python train.py --model="multi-label audio tagger" --dataset="single English nouns, adjectives and verbs, spoken by a formant synthesiser in many voices" --train_examples=78125 --n_mels=64 --hop_length=160 --input="log_mel" --spec_augment=false --win_length=512 --arch="tc_resnet" --norm="batchnorm" --activation="silu" --depths=[5, 5, 5] --kernel_size=9 --stem="single" --widths=[96, 112, 144] --num_labels=51 --init="xavier_uniform" --residual_init="none" --optimizer="muon" --muon_scale="match_rms_adamw" --lr=0.0026 --momentum=0.95 --nesterov=true --orthogonalizer="newton_schulz_5" --adamw_lr_other_params=0.00091 --gradient_centralization=true --steps=9300 --batch_size=128 --epochs=15.2 --lr_schedule="wsd" --decay_fraction=0.2 --final_lr_fraction=0 --warmup_steps=460 --weight_decay=0.1 --adamw_weight_decay_other_params=0
Rows from block 7 of a small multi-label audio tagger, named by matrix and row number. Rows with one number belong to one channel. Each number is 500 + 50 x the weight over its row's rms, rounded and kept within 0 to 999. All counts start at 0. Numbers have three digits each.
After each channel's rows are labels from the 100 clips, of 14976, where the channel reaches its highest value: "responds to" is what is common among them; "loudest" is the band of the loudest frequency at the time of the peak. Only what is clearly more common there than usual is listed. The data: single English nouns, adjectives and verbs, spoken by a formant synthesiser in many voices. In brackets: how many of the 100.
# convs0: first width-9 conv (model.blocks.7.convs.0.weight, 112x112x9, each kernel summed), inputs 56-111
# convs1: second width-9 conv (model.blocks.7.convs.1.weight, 112x112x9, transposed, each kernel summed), outputs 56-111

convs0.34:582500505546473469559499513427468500490408486529471541407521453476478473494417437478536542496481556570493457495509460462510465522488534490512415531451438500491548476561
convs1.34:475541509525472515457410449548543558485480550530412488448536557525428484501542499557500398427608442495482502490468523540520529490557507502584487423444610519495482518405
responds to: /t/ (98); /eɪ/ (48); /n/ (42); clipping (29)
loudest: 1000 to 2000 Hz (42)

convs0.69:465491536471519473581523428477503488370504518485435489586499480461445549570630556520476557417528544572539486547503515519528458424473527491491403557421418481458478518532
convs1.69:556443531540505538443575473472562462536562505490340549458416524515523505505429481535513472618512542551529494434460449573554505497519548628513541492532545494464514519536
responds to: /t/ (75); white noise (35); clipping (31); /eɪ/ (28)
loudest: 4000 to 8000 Hz (39)

convs0.65:488540417462502500573500449417557485524467426464511460535485479451448416440545408452504504480505505486536483565541496542526532534482476516485477454501396492530421557560
convs1.65:558428438560548486546551526445535487584596475473428501456511561587509546502498506481492498505531497514515562521509602577555554469578551627506509503579541554500518526476
responds to: /t/ (99); /ɹ/ (60); voice: child-like voice (53); /eɪ/ (37)
loudest: 4000 to 8000 Hz (28)

convs0.11:513499560515480495579502485424571593472600475536449429533515475415501501558513496526451417488427456460517562474515604531497504468438499408488423573518594481541480532551
convs1.11:461449549481454458513511511611482407447460518485484543520505489507491488454576394608454561538456534476453479473536337537547475544466510494520591576512484519581550471472
responds to: /p/ (45); white noise (35); /aʊ/ (27)
loudest: 500 to 1000 Hz (60)

convs0.27:493488611553460553492493554478590514468500502478524513547554553436539443479533444552525545478369537442419544508485504491534537429502525423444369502530503498556522547420
convs1.27:481569519510602499550496446611514409597577451496453571503619506518469528583455561514466528523453454522475477463519498463556429598505545506504529541517536467487490466476
responds to: /k/ (48); thin (high-pass) (40); /ə/ (32); /p/ (27)
loudest: 250 to 500 Hz (46); 500 to 1000 Hz (35)

convs0.89:579500503434408483536511402471514501438411472516561427574459510389464491523543535577438479461414541483478486546552565482491492494432471481463439524483547537481491439491
convs1.89:491509489558562445606509514486564485445522546575534557510505557497617562490538463502528421503533522535548491524566426569493549561566430558498492401556543462470492427455
responds to: /t/ (94); /ɹ/ (53); /eɪ/ (48); /n/ (44)
loudest: 4000 to 8000 Hz (66)

convs0.109:529519547467475495354462492473478482404516497516492540543549431417517509488466539435538458455558528495515632528487499541461408509525487538399397447434439434471424506601
convs1.109:470453502543531528600492491497448581524498511509434543538438497458576529500481594567473521499544479571516537504545603470518542468516569525456546520523532527515544467508
responds to: /f/ (47); clipping (43); pink noise (35)
loudest: 4000 to 8000 Hz (40)

convs0.23:606553570473508393514521524521462514578461443538517495483487481430493505500446564469528501571478419498502474557492568461608458572498517445521470567508498468540483451582
convs1.23:497474524517443425450472561470523467395577627482591485534582480559534481559522538436542419510531523469508514540491431657479484416509434473520437369524503513457484514513
responds to: /b/ (61); white noise (42); clipping (30)
loudest: 500 to 1000 Hz (51)

convs0.25:555518458497490543527532587495511501528455537468475534417560546476471438536527537482506414498445544489606478500537535485465519522452498478526533527556498519535551521460
convs1.25:453471504493541510561480498572520525517566520460529509558432447498541455454565539490461451459500473528571548501559444473492453509515445481523446418524527521538476501490
responds to: breathy voice (75); /n/ (42)
loudest: 500 to 1000 Hz (40); 250 to 500 Hz (38)

convs0.5:534491600543546518428453411540528392512452503535390507358559500470496454457452482526476444445483451488440503483478493549466413545514510446469439489415484519490517483547
convs1.5:495549495481466468501466500485579555509546421475507489554511605596501494536499517562526504534464523487494591563569442499562500501582552503498511458534522542445531551548
responds to: thin (high-pass) (99); mains hum (68)
loudest: 250 to 500 Hz (66)

convs0.41:509405530531542571449503386542598518434468477428468484530560583536540501461526516551562551476546502385482449430551494526454486448528553476515483508499485441411549492434
convs1.41:537466507475461450554508530523468481565492475519494403579453434469452530542514510487535445520444461503544433479477429413463448506429504486552578585521424422474489496499
responds to: /ɹ/ (58); /ɝ/ (41); thin (high-pass) (38); white noise (32)
loudest: 1000 to 2000 Hz (35)

convs0.80:405445478456450489517512532578445600635504480459463408454531501547507522419469500537526562461574464569520566485534539510496492517511438476475586516439538476579470453429
convs1.80:543448526432413519421452518480494394406422564385530521454487468406463491481476464384489505495451483403414414501488406447373458436416461432492513505469479470429514462506
responds to: /k/ (45)
loudest: 1000 to 2000 Hz (27); 2000 to 4000 Hz (26)

convs0.97:478326414496525520487518491524581495532469470533469517453495485446497500476503503530503473519511500517460494531488524537510510487530418592524500478482482585505502383440
convs1.97:528281561485489517485589488512494550528544468511483406553526490512576489518542505522523513548535522482529556499511489496482490522543504521471509473442428466495528640491
responds to: whispered (39); /b/ (37); /p/ (27)
loudest: 250 to 500 Hz (37)

convs0.77:502498515527514534464551459548468507463527422577517428577473507514495437505406514545437488529551543431484523506529495490468416439485492453442531449520458447558531449571
convs1.77:534494472535487504532526471501550497545495479485493575535529519531546585608528421553489486492458548444540397427506439539555512430552563456570462536512546458371441543516
responds to: /l/ (48); /ɝ/ (35); /aɪ/ (29); white noise (29)
loudest: 250 to 500 Hz (40); 500 to 1000 Hz (32)

convs0.105:511544458516407612470542596512477525471521568473435446452395493528523576468486523537594501475495540506431539470568433529472504549541436521465562470535602508554534489458
convs1.105:590446472551512443499475536470434481408462519488507449498514546345495472591500424452494408443526503513446483498441487512434516468559464463527508433452477495438443447492
responds to: /k/ (76); /ɑ/ (54)
loudest: 2000 to 4000 Hz (41)

convs0.94:549398420478524484509430498531536534494504539449538483360547576420545501469481484543533531455514535628578408526500560444512533536530494491523459443504509513518589414563
convs1.94:475548429503465482490399536545514419546439639462457505481371499572476499452486432472460441524486495474571610542573385482469481473422449466507503413581526551480484574475
responds to: /ɝ/ (68); white noise (37)
loudest: 500 to 1000 Hz (54)

convs0.1:509484554445494488549521448542518532475587410509496502557575583486582446458527442529467492472540483503298449555488555569537470562518525477301504438448423548463496501489
convs1.1:495474418479472476477500554375515548527516511475444408497537508532581547628494544551495514555531562569334506483439540442455519460398439549391521479468548472504489477442
responds to: reverberation (72); /d/ (50); /ɝ/ (33); clipping (29)
loudest: 500 to 1000 Hz (33)

convs0.7:521453519513559606549467520430502508534620485480510475504488489519540495452557492594493501486399508379496524521594436562579500551419455497474414524412477544554481479504
convs1.7:487517464445473503439456509645531495519474618443544454433590550467416493508567558489467448522501541484500442449467408440587490542472508533484519442650402477524512472441
responds to: thin (high-pass) (51); /ʌ/ (35); /dʒ/ (31); whispered (27)
loudest: 500 to 1000 Hz (46)

convs0.82:398455492470577550472476490434499486449554470501490431547549496477456475501482543507475456469490480525523560522536504482469457513423443410477422465532491523521428475474
convs1.82:483519477421498500531452568594548517465546577517484545523528537510515621474570521527498436458522512405537476535533516486531510466434488566549583467601514557421547420462
responds to: /l/ (56); /u/ (51)
loudest: 250 to 500 Hz (63)

convs0.67:518507555514466581364497442395622488450542456508469563511468466501559537475409506501410469515456485507492510498424534503403488425484431541534542461485459491507513543521
convs1.67:545564518458508462507551502546411569508512461458486377468445497480505482593469503591557500528482560538523506491512550461542571542581503625549649518605487438454517562455
responds to: /d/ (50); white noise (37); clipping (29); /z/ (26)
loudest: 250 to 500 Hz (45)

convs0.84:497448521476453566510561421454414477498500479478469506551488466480569516534586520500569384453466567444515466473348442536477498512462476483513479547496565470496615503522
convs1.84:528563519558506497538466505594536420450493480474447565434477499457530516445574477479541525530615440509468473510462621493536488559482382572565496492555479563449506444531
responds to: /aɪ/ (53); white noise (39); /w/ (31); /ɑ/ (29)
loudest: 250 to 500 Hz (48)

convs0.51:450503512506459466488528418348558540516404464516563474499428461548499445645537446526553426496461567491498407557418430501464531511447552435501429424516527486525502515468
convs1.51:452490496510603446561556437473319491521539482523500492495377430537473508395500503547451511471555478519486532486561525502443443393561529472499406493414504472501485542546
responds to: /b/ (47); clipping (40); /ɔ/ (36); white noise (29)
loudest: 500 to 1000 Hz (69)

convs0.106:441556564589482484513557450419453536520542419466505481529625434392490445540518511441507550511599581493482521456448410541475524396510542548396468430497470512504490556456
convs1.106:623590435511478510443528499578546470520493489521579645463540500434592536460446570531533508493479451468473544593495414468482490476473415488506477545582446439526478503438
responds to: /p/ (44); /k/ (44); white noise (31); /æ/ (28)
loudest: 500 to 1000 Hz (37); 1000 to 2000 Hz (30)

convs0.102:552491550507610475507518465534555463541393511519518556464561537540566504544488531561420468479410462534498525474442496426523471508510514498478409533398488581449558506546
convs1.102:410560463577524480462518439631512469543552544490492458499453604472414421508493455557525521492553490459563534502544510444594461521473517499564493517455445579381533508546
responds to: /ɹ/ (81); thin (high-pass) (46); white noise (39)
loudest: 250 to 500 Hz (44)

convs0.90:462446530454462423516540429526560628566433511539561516385576578463483518504438475551464486468478467593487440516513536540520478479437472411477605512475489475467474456390
convs1.90:495542405503450544422447498538488398465582600513528477551511448504505487480476536456520530480449536443468410429522426520485474463465414565473455487577435501452464450519
responds to: /b/ (48)
loudest: 250 to 500 Hz (37)

convs0.91:459551547452551435510481427456483541388528465539608431542535529440518519552477465422583555480522464497487467502474514491485569563541487516488488540508571460416459497497
convs1.91:491537464410489523499596468470456473553457484463442588470461490558496518472519531543561461465485522510479436476467530490428529488529323558452529519473447500514546468537
responds to: /d/ (57); white noise (49); /n/ (43); clipping (35)
loudest: 250 to 500 Hz (46)

convs0.17:472489490488550522498527576498490474482514467527508499491465488450493518435536508508434499468402516560570529537624517608432538482511552545553463582539337518479469451467
convs1.17:487478485402510552472432471449568588576484573477498466509523510521538434550524449500490555568533456483649522555455585500539519599495524528534518533542520498526509490474
responds to: /s/ (84); /l/ (61); clipping (48); /ɛ/ (25)
loudest: 4000 to 8000 Hz (74)

convs0.0:438455473491497537495464516533602487524531484477525568538616526525488487591496474514412504480593519484496633494597488492529410398459497503496492564445449562425510422464
convs1.0:442499469460481508463461451514442521468464557414473435488473469528498526410608521517488485443496563533486474452614606451479494558464514568443578496583511445538527501529
responds to: /ɝ/ (38); white noise (34); /b/ (33); /w/ (28)
loudest: 500 to 1000 Hz (48)

convs0.74:465505530432594473516458501469528507500454331546422538576499506500513430486458457498465505553538512491595485528478515544558528435531532502584475481535342439483484453471
convs1.74:498450578431593588553517475502524542517489425534473556580551505512584514547527533539634566532484477487576474461546589523516485518511569561532510543625553512528515466566
responds to: quiet level (60); white noise (53); /b/ (35)
loudest: 250 to 500 Hz (43)

convs0.44:514565505519518534488471537502480513500483450509529519495538464440505560522459465497572545439470474502523492460472542551466521513468535344509460468464652566492478397547
convs1.44:494574432539501532608572548396474493527516485531534511481493517517440521518548505493559478479497505545529509453512499555495514513449518449461491522437448512478481382528
responds to: muffled (low-pass) (100)
loudest: 2000 to 4000 Hz (27)

convs0.68:525458606491454542477440434432476449499613506487427618560596487531528413471416555480465461553501470456405515483496487533499447560544525477464541515423500460530519431543
convs1.68:402506548416514489429508424593521552447450506426572522498463486467426539489580576407462470539597520463463505510551508455518534449491432490465520514450533527539520486505
responds to: /i/ (94); /ɹ/ (57); word: tree (31)
loudest: 250 to 500 Hz (38)

convs0.70:468516548540515525537421461471504539570528437420445427531530531474473516517554536494488563522479443482517415479517464565477419449517438537516469504512504515345427497563
convs1.70:538472463580529505458488525516578463417459590489444503400505463511547506513443453463507540470486482454560483529490402451452534522470452468529581490510440441559511476474
responds to: white noise (41); clipping (38); /z/ (27)
loudest: 4000 to 8000 Hz (35); 2000 to 4000 Hz (29)

convs0.99:459464429459549476520498525503488444569565455517557487526438512547499440581470475381511474472512464553485530471460489553477495427512552544432421578502448552476510500516
convs1.99:535526464570582545506498514483544526564551440474536598521432483482423556428499475484469648499522534428474551419513593536495468596496426527472488478515546443598449485572
responds to: /s/ (60); white noise (38); /θ/ (33); /u/ (27)
loudest: 4000 to 8000 Hz (73)

convs0.40:474522452615542533475464510488570459494470485472431514516478421528446569496524468538494524498402427495486457531523499469461538443423507477411396536463477598413551574583
convs1.40:404535546526557470584501496523482550593535431491456567496485572473465471514485453543526561488493525625523477548437522463519547620569538529530542402524552463488521570474
responds to: muffled (low-pass) (38); white noise (38); thin (high-pass) (29); clipping (26)
loudest: 4000 to 8000 Hz (28)

convs0.98:479488507479635515489500423443628529551522429486562432426622560501467445510479496534458567482519618593437496503511524516524561488482549542469449524465472463476546530412
convs1.98:495527477528432541408477560654473493500564564479572582599505504542524489459510561507587464500462459510438419517531500519500454486403565520421434475434466577538515512447
responds to: /k/ (46); white noise (32)
loudest: 500 to 1000 Hz (63)

convs0.72:566518550552487561578558548410523490348486555496483504437465466575477488595409459595434518553509534514471414453490435542574483445431476500460485559494572478526431526472
convs1.72:556467519432460513432442444585426537414541483541541512451462410465433510508381523485440486499456509500518553505445480544513478470495448574481537508480584455468466470471
responds to: /k/ (59)
loudest: 2000 to 4000 Hz (41)

convs0.12:523509472512579488492443476488555497522516395473478462486504481551572527488463481522529473480509455569530531471634494527586505493526457442525429507437469555505524520648
convs1.12:529522512526459447479469511525630529512534536476567499517507538562489528552463506465447486519506541457552508507509459550515467544529530432517540381577595606453486597486
responds to: white noise (46); /m/ (29); /w/ (26)
loudest: 250 to 500 Hz (46); 500 to 1000 Hz (34)

convs0.20:450435486499549520549499488555469522528466513423533408381544542581401536478513483498519530471534476512512592500587537480437519530543497472581628519522534464465442451505
convs1.20:536472479436376518485474567457484478439401557467512494495443470420552460431501488414402427438419431459486451461440406508394483401429491456456468497536450474485525495459
responds to: breathy voice (53); white noise (39)
loudest: 500 to 1000 Hz (76)

convs0.59:509433464459485488491563443318539430411527449556483460496504566513444459437543456559482450580504610530543492486531530529519514461473443428526538504504440538578512501428
convs1.59:462522578440483515484521485411551468572607446585441586575479481524548479533560543523483503593564555546495517507508458512548532522492467495529413499413493520500506513472
responds to: white noise (59); clipping (39)
loudest: 4000 to 8000 Hz (39)

convs0.78:453516502508535501526501495407457446535516472468458462615466495561560467350417456585385563546478484451482442503566494577435471490555510392454514556448462523463456486490
convs1.78:515478530459542452527492530341513546555417469494549478497557590511564510446418476436474491419509501435472472594600533499480489436509562527517532583441487578537539502521
responds to: clipping (98)
loudest: 500 to 1000 Hz (45)

convs0.86:375502563524570535515485464523545515566493453586517562510469467646506451522422429461527494542462492470471553488324459572519516445433535477513500515511475476418544502494
convs1.86:498471555538489498541544467622419576497598536459456524558517494553460493368503533541439458521541535553498431562491623527484425471475552492515456531516517472565546443583
responds to: /ɔ/ (56); white noise (55); /b/ (49)
loudest: 500 to 1000 Hz (75)

convs0.88:466404495572479528485571474503539508499491520499526416506476437465422482469516479490488510545477572475482445617511493554499510493480576502539502468567490506503490675512
convs1.88:496423486516526500529517506399474430505499419497502624498516473545389462533476526508514461562527513529505441671448524464518460481416531493544474552436440507535486357446
responds to: pink noise (91); thin (high-pass) (70)
loudest: 1000 to 2000 Hz (28)

convs0.111:560543500544454363445501461476522454522478473539528552508564607478556435538582394409554521468492485430473445493451479543496459473480465526420405507505495471411461562562
convs1.111:505515530496568332475649529468479503553573506537469479392557493468533582497440543511472478545437497520536521506521575544457513558567528501561532553567617546580527419480
responds to: /d/ (77); clipping (54); white noise (34)
loudest: 4000 to 8000 Hz (38)

convs0.29:499429482480533404578577448399536471522559441512507518507516473526570494408430532514446421458559506420371556477506402475507476454500518483431548569585573566433491490500
convs1.29:448512547546460520597580428465516513498503422637557579546464514446527519505525409514493516479487547468389524563524431548521506500540535454434404573417443487581515611489
responds to: clipping (77)
loudest: 2000 to 4000 Hz (26)

convs0.48:512519531483434435602514438469500559478457529560472388548489501524449516536461507463396508463604472428447508463586492519442563531495478536541546428523539476401529475463
convs1.48:500515467507522579468478597463479446544543531494473524515537592457516482363526479438462572534411450440499514459471614607468586463529483543549550485476382468483494393464
responds to: /ɹ/ (55); white noise (44); /ɔ/ (38); clipping (37)
loudest: 250 to 500 Hz (40)

convs0.47:546465417540481424554441477487493474539542443449448538486538494580478510403535568586473461495560426491515533521617623440448551592485473419550592527475561492492510496458
convs1.47:477429478461396484467424545537491470462401526482595398443511472439472479391550423435440494455442442436451512480462362480480489476451510407450531449538425531518528430501
responds to: /ɹ/ (49); clipping (47); /ɪ/ (43)
loudest: 250 to 500 Hz (51)

convs0.3:510500451505500566521506505531527355513457382437240468302526524475517405479501462475425413497504521519528520552504497540535534547479532487492516461557410508493513483462
convs1.3:462532560510562554534473443564515518465492355522300513618562482531549479535566492549522562609460502473539513511555481514505520532566517474503582528559498479460526473527
responds to: quiet level (99); clipping (59); whispered (44)
loudest: 500 to 1000 Hz (41)

convs0.79:547504499434558517476516474420527496533547486518436493523545538526549391470566475576524419515450533542447438528442484532510472486435498436384442523505517469525494405560
convs1.79:470478540509413567465515462479517521474573349544495451535509473537525531546529553487555557551593504503483479450507573546518482536477532507491566568441530462486501496512
responds to: reverberation (68); /d/ (59); white noise (50); muffled (low-pass) (37)
loudest: 250 to 500 Hz (41)

convs0.71:558601486497483449552528484442534497383466546506431500470499451432490556645479467523546493496514524452584455463466564493434569518512470568528539492478489422534598532507
convs1.71:546356547607519545510476537440417531338538518537424488474426538454463490500445502390531529487441483536501544488484481529462478469553468519484517486439469481434328509490
responds to: /t/ (65); /ɑ/ (34); clipping (33)
loudest: 250 to 500 Hz (39)

convs0.32:522506462491472473497406508579565537512671483403495507539559517491552458519539499550475539441464471444544516508547555499529489479448468462529454493442453531435484536500
convs1.32:546513454523587523454368540461525470544505473388536447428524550444494528508559560524492526486426482582489522479473478544476491498426423494507560391546466443533472530552
responds to: clipping (52); white noise (51)
loudest: 250 to 500 Hz (40); 500 to 1000 Hz (36)

convs0.96:602533524472561450487475491506541517446475444520502578475497439522513487452488544554411571485603423538456445558550559542451487451545489516511528505499431404428488540464
convs1.96:421478431509503483461512457522431486516548540598529474574577589538483532482439431589480405491438547507505445399484626485450530587524590510471521502516525593515515556548
responds to: /ɹ/ (51); thin (high-pass) (32); clipping (28); /eɪ/ (28)
loudest: 250 to 500 Hz (48)

convs0.110:503515460476468548427513517471549459498587447480569429583453451466501483525467463509525482460588482513591412532531451501494504566475453564546504410530499531495478518610
convs1.110:503457509452484471571414511469572516456521444537492534533418587519484466490392531475498567566515484457560537534505541588534574507493564463594437568523573447447525453438
responds to: /l/ (49); /k/ (40); clipping (33); /b/ (33)
loudest: 250 to 500 Hz (40)

convs0.92:441540522481519462505516536462437496446478597517421612481425599422519612528480434593570535530518511518597566533510471473496484455511490525551501468458504453527528502519
convs1.92:465519577547465524545477431379502450398508554461434452548441557474414446532494487476464490456431490540484442504456513477514500466533603456493411485444536480485480592583
responds to: thin (high-pass) (61); clipping (44)
loudest: 250 to 500 Hz (38)

convs0.22:487564510506434621560520475374501486483530440583489603542437595523483497519458481434506504524549525538511386469431526422488509517498514535465493498584542510464453513486
convs1.22:552493517527493450387547539453444468418456531547517464450512474419482540515463588418511379463462497462487589490386510395446508488531511462488543500542543557438527503477
responds to: /t/ (55); /n/ (44); white noise (43); clipping (38)
loudest: 4000 to 8000 Hz (33); 2000 to 4000 Hz (25)

convs0.63:416496485475516576567406562452460530552619487530475515518495492604443569406469566458484519529566437532508572502554503457498465607505490473518485498450542469466491444380
convs1.63:504495507449490496473442523537514415429401537392551485477546463424379489465547429459525488418462518414459446431528468463426491403403416485470565473556423427524568459524
responds to: /m/ (26)
loudest: 500 to 1000 Hz (35)

convs0.15:384436495551483515456539463503519506533552445527514554475582510408469518404523343486595513505448522569471490540503524452543457483517475551403474456554479608563527514434
convs1.15:507563521493510467502520439400517592451439503442457471473484523577454459623596473513568483569489528542427535529552473499512537423468512468524528435530495462460492542466
responds to: /p/ (87); /m/ (42); /ʌ/ (32); /ɑ/ (32)
loudest: 250 to 500 Hz (57)

convs0.8:521605467598562569559460426394502464466550490453501487532428531629539509591484499532516512483543514556469532547505464530473509420423489603466468444578485458439527483594
convs1.8:516357458551473551488540639481423578528455536514389489475471518411473462480448464510470557448468533481456417439471588534514449524563560504536535501542525471523540524457
responds to: /s/ (61); white noise (53); clipping (33); /ɔ/ (26)
loudest: 4000 to 8000 Hz (64)

convs0.16:503472522488514556537546410441495457560589499508485403525583505473605447544509495481469466502529520460470587501586353555532519501492477543515426522485447567532523514502
convs1.16:471564516447510528529480446549475524514488476567511481505418492592530551559630519502511434517491513522526445544546292434550499540506445505452507589530490488550493491464
responds to: /ɝ/ (83); white noise (42); /b/ (40); pink noise (34)
loudest: 500 to 1000 Hz (34)

convs0.6:421523466565521445471537454496467487497527445574447579543559592398463469551529551485528467513507474525493497539530526548490482481496536547498418529523466534466494398528
convs1.6:530404572492635566432528520545537472553434534468505457429488504604525442581523501517648511488548510526459510561447515521484457532566471596491512436462479430492496490478
responds to: /d/ (61); thin (high-pass) (35); /ɪ/ (34)
loudest: 250 to 500 Hz (47)

convs0.103:472447524436437651448476508364586513451504471581486491452558529446480505543464481511517483531533479532384453469572486616485558446512423517399444512511532460517455516389
convs1.103:581557452597441494528568544564481450455540487544524458567449412447460504456406497542446541456466563446389585509476399481461498563542455562439492518540531458490466476463
responds to: muffled (low-pass) (54); /f/ (45); clipping (36); /ʃ/ (31)
loudest: 2000 to 4000 Hz (53)